From a checkpoint of a small contrastive image-text model: soap at rate 0.0016.
Rows from block 3 of the text encoder of a small contrastive image-text model, named by matrix and row number. Rows with one number belong to one neuron. Each number is 500 + 50 x the weight over its row's rms, rounded and kept within 0 to 999. All counts start at 0. Numbers have three digits each. After the name is the row's rms in percent of the matrix's.
After each neuron's rows are labels from the 100 texts, of 14848, where the neuron reaches its highest value: "tokens" is the input token at the peak. Only what is clearly more common there than usual is listed. The data: patchworks of several textures.
# fc1: MLP up (text_encoder.blocks.3.mlp.fc1.weight, 2304x384), inputs 256-383
# fc2: MLP down (text_encoder.blocks.3.mlp.fc2.weight, 384x2304, transposed), outputs 256-383

fc1.300 380:508566470446549308482494484537553487500556515530487496499487525506547502491502487498415493508347504493503505483457532500575418510500471343613493537575480513417500486491490408503520466483500486496610626497500500481501511620534562624648508534528500490540516455503557501503414596498539501481490487479506489478533502488508501466538401602485503671510508476467488480521391501402499497497597
fc2.300 561:525522553347578476595489503626564470487390488514467442364494516454514494467455408443490505497502582460499550499472492542542491504525489473504511495488504565490516494465514506516521504566479484680504548504526464498420513502533591473579602531429499504492481583516368478493406472525439508494494579681400495511642501559478500500530269448501506538498502509501505565506489522418668503475499
tokens: "checkered"

fc1.27 743:507483574540356505437497493500465501451539510513581499475466543502499461489640493492482454488463558667499508512628446490506505486527589491500484502586517528500550274441430489498449499501502492506503543502500508482501246499500499500499504502447518474524492500389519500516523593494540494500489456491514505424506503597521544481551499527455479583463519496442361534497473517499558501502497
fc2.27 569:562501549473395474464483503546511500497472415496495471488491554501531209497536494475507475511384517588500504502504415503504477501551502504500501493521549507485609463447500501567499491371561491446485501456500485545501499498504489494463501525461584505518466502330488494487478520497503486500428524504370462488519427540503440560523378515498446499496363587575476500510573603548494483531491
tokens: "dotted"

fc1.326 549:699501638568489531509478499629493440477509503352556474560500431502588544507542470498468525505474513503500510423537481563498412508644433450510510493448474500470495422586488537469449500473502491537560475498482520502509500495509502517611491506433529514493435512572508500500546497527502497495509489485581467500513557473499540500373599462487457499502503502490543508496512524587494481506512
fc2.326 560:577514573500495508680492510571450497406562484494539393486493558504494482488428350496496498506403573507512445419497509547512530410506608504498499513510496501503500491495476474493453516544498497498507504496416502511459505439462485522477507618525401516456504415510480511431387469609442420561508497519503502562540499488510503582491443489514505609574465471359504548507461498563537499473512
tokens: "plaid"

fc1.20 575:559531498500625397494494493535552481491497501632498498498509551580524499488503489492449491497280567492528512564466530501595428510498480324557434535524512505388491473474490447407489485512500489501636550499504484482500520558526633587740511524482500478521509389501530559501396502495513480484495499483505496495617501494528507469501423585426461659506503431482495512496407511453506513497629
fc2.20 575:518529551346585481599490506631558470489377488512463429350499518453519492468464403446491505501499589466499549497472491539557487503527487479504510492488504557488515492470518494513519504556479485668504548504524469494416509501527603474581600562439499504496483585521366479494418470522445510495493561672407494514642504541477500499533276465503506530492497508500504561505489524412647505475502
tokens: "checkered"

fc1.489 419:465543495504661507571455444454631448564515555498505500472523477604547497473501484567505508460482525502501512504543569511483442570527497462630528525507511484425518461499501464421446521500500498535470515416499472504509420499517493501487495506492467511570500451388508520512511505518497530476479500498608481503502506416505509489531453436460496411591528408500565486497499497520599551500505
fc2.489 564:530499508422465518398452574488487518500528502505502507495362544497460525558453466502525498475213499497548491432504417437518474501493398497487593447395499499562503489497461490493489490493487505501400435497475503432497514499504550483491563482518570499509531529437494488548420378499505489490673503504379560533524485487514407486456500503689422558494549515479516572513470483331492585396526
tokens: "furry"

fc1.207 444:400544497529486541429504533524514528449525530483480552439492503488535463445612498521487464486514544375512458499459644500572492487520560482511503533597483476397491463430366509507473503466503493560540573502528496514508602497490332604582491526520588458506512504621543511484538631455492483448470500430512470474500464478551474508498587521483507499485387481514510544422507529503407569481428
fc2.207 978:512188489461473509518442503508506502508505574485448511528480523498463482622435464481505428448623529502479496501495388506503505561403495497489580504521500504495505461487468584489436488508494481502498503451543343503498548496520436484485562517556600519504474492469564502599424502515510463517505513486497483434501509534485526529500456496532510517437521453516512434461503494586503678514504
tokens: ","

fc1.528 645:699498623505470508504506487607452441474507520445531518501507494498508540502499383486511517505440497501514501433525475552444488492601422499505466492479462466503503438564463493537494501493499467482541498504491510499512515498489512588538498453422537501515490522589470498481551527558504416531479462460592484499500642445483553501488544438428470500523529442499498488505533572512554499509493
fc2.528 590:558511575500494509685494505573434491394549487491559383488495557508496484500428353497496496504397569502525437415497506533515536417523592500499498513512497501502502496510474460494476531525492500487506506496434502512457503434472493525485508616545395511466497417509480510444406483592449427546502500507515498566556506487519503577490459489510514610579476486336500545507459499582520499478513
tokens: "plaid"

fc1.162 542:502497466523521541516370446500557476510690508475486500368477496566524468493485512582504500513475513477504531574565524508474462536481455495560516501504516494469485559500499460439252491525499504515477489408498522422501371509513499458497497496493387606499502496378498504497501504516523533472581490483582460620392445417470525519510507473485503501519507442499639500443457500476523586500497
fc2.162 597:527500522414450508428433571487477518498542500504504509492371554502471529554468474499537500480225500499565489406502406442517477506491413494475587449403500500555507490497479499494488488491490504498414442495483502435502511500504542472499563496515561504513522520436494488536434397501504468494661502504385560534521489492513417483460501509731435544491561517494516563513471483344492585396508
tokens: "furry"

fc1.532 420:504519502502593328491487481510528496498534543643486494499491512568519501492507493489409493527359556497521497570484514476615372513499490377524480505547522532422499468500485492356503476509500479547596586490481481474514508566533603611802513529519503495503514369499613552502461543481537476482501495484509499451605502486549499476520493502493481600508514482452493499525334501369500510498577
fc2.532 556:517523554350585477599491504627557468487384488512470449357489514451510495465467394438491505496501589464498562497477490528555484505531494477505511493485503554490516492469516497517520503578481487680503555504525466498423512502538580473581605548432499504496482581516359479493407469518440508494493546646408496509635504554479498499536262461499505543496497508500504562505489529407659502475501
tokens: "checkered"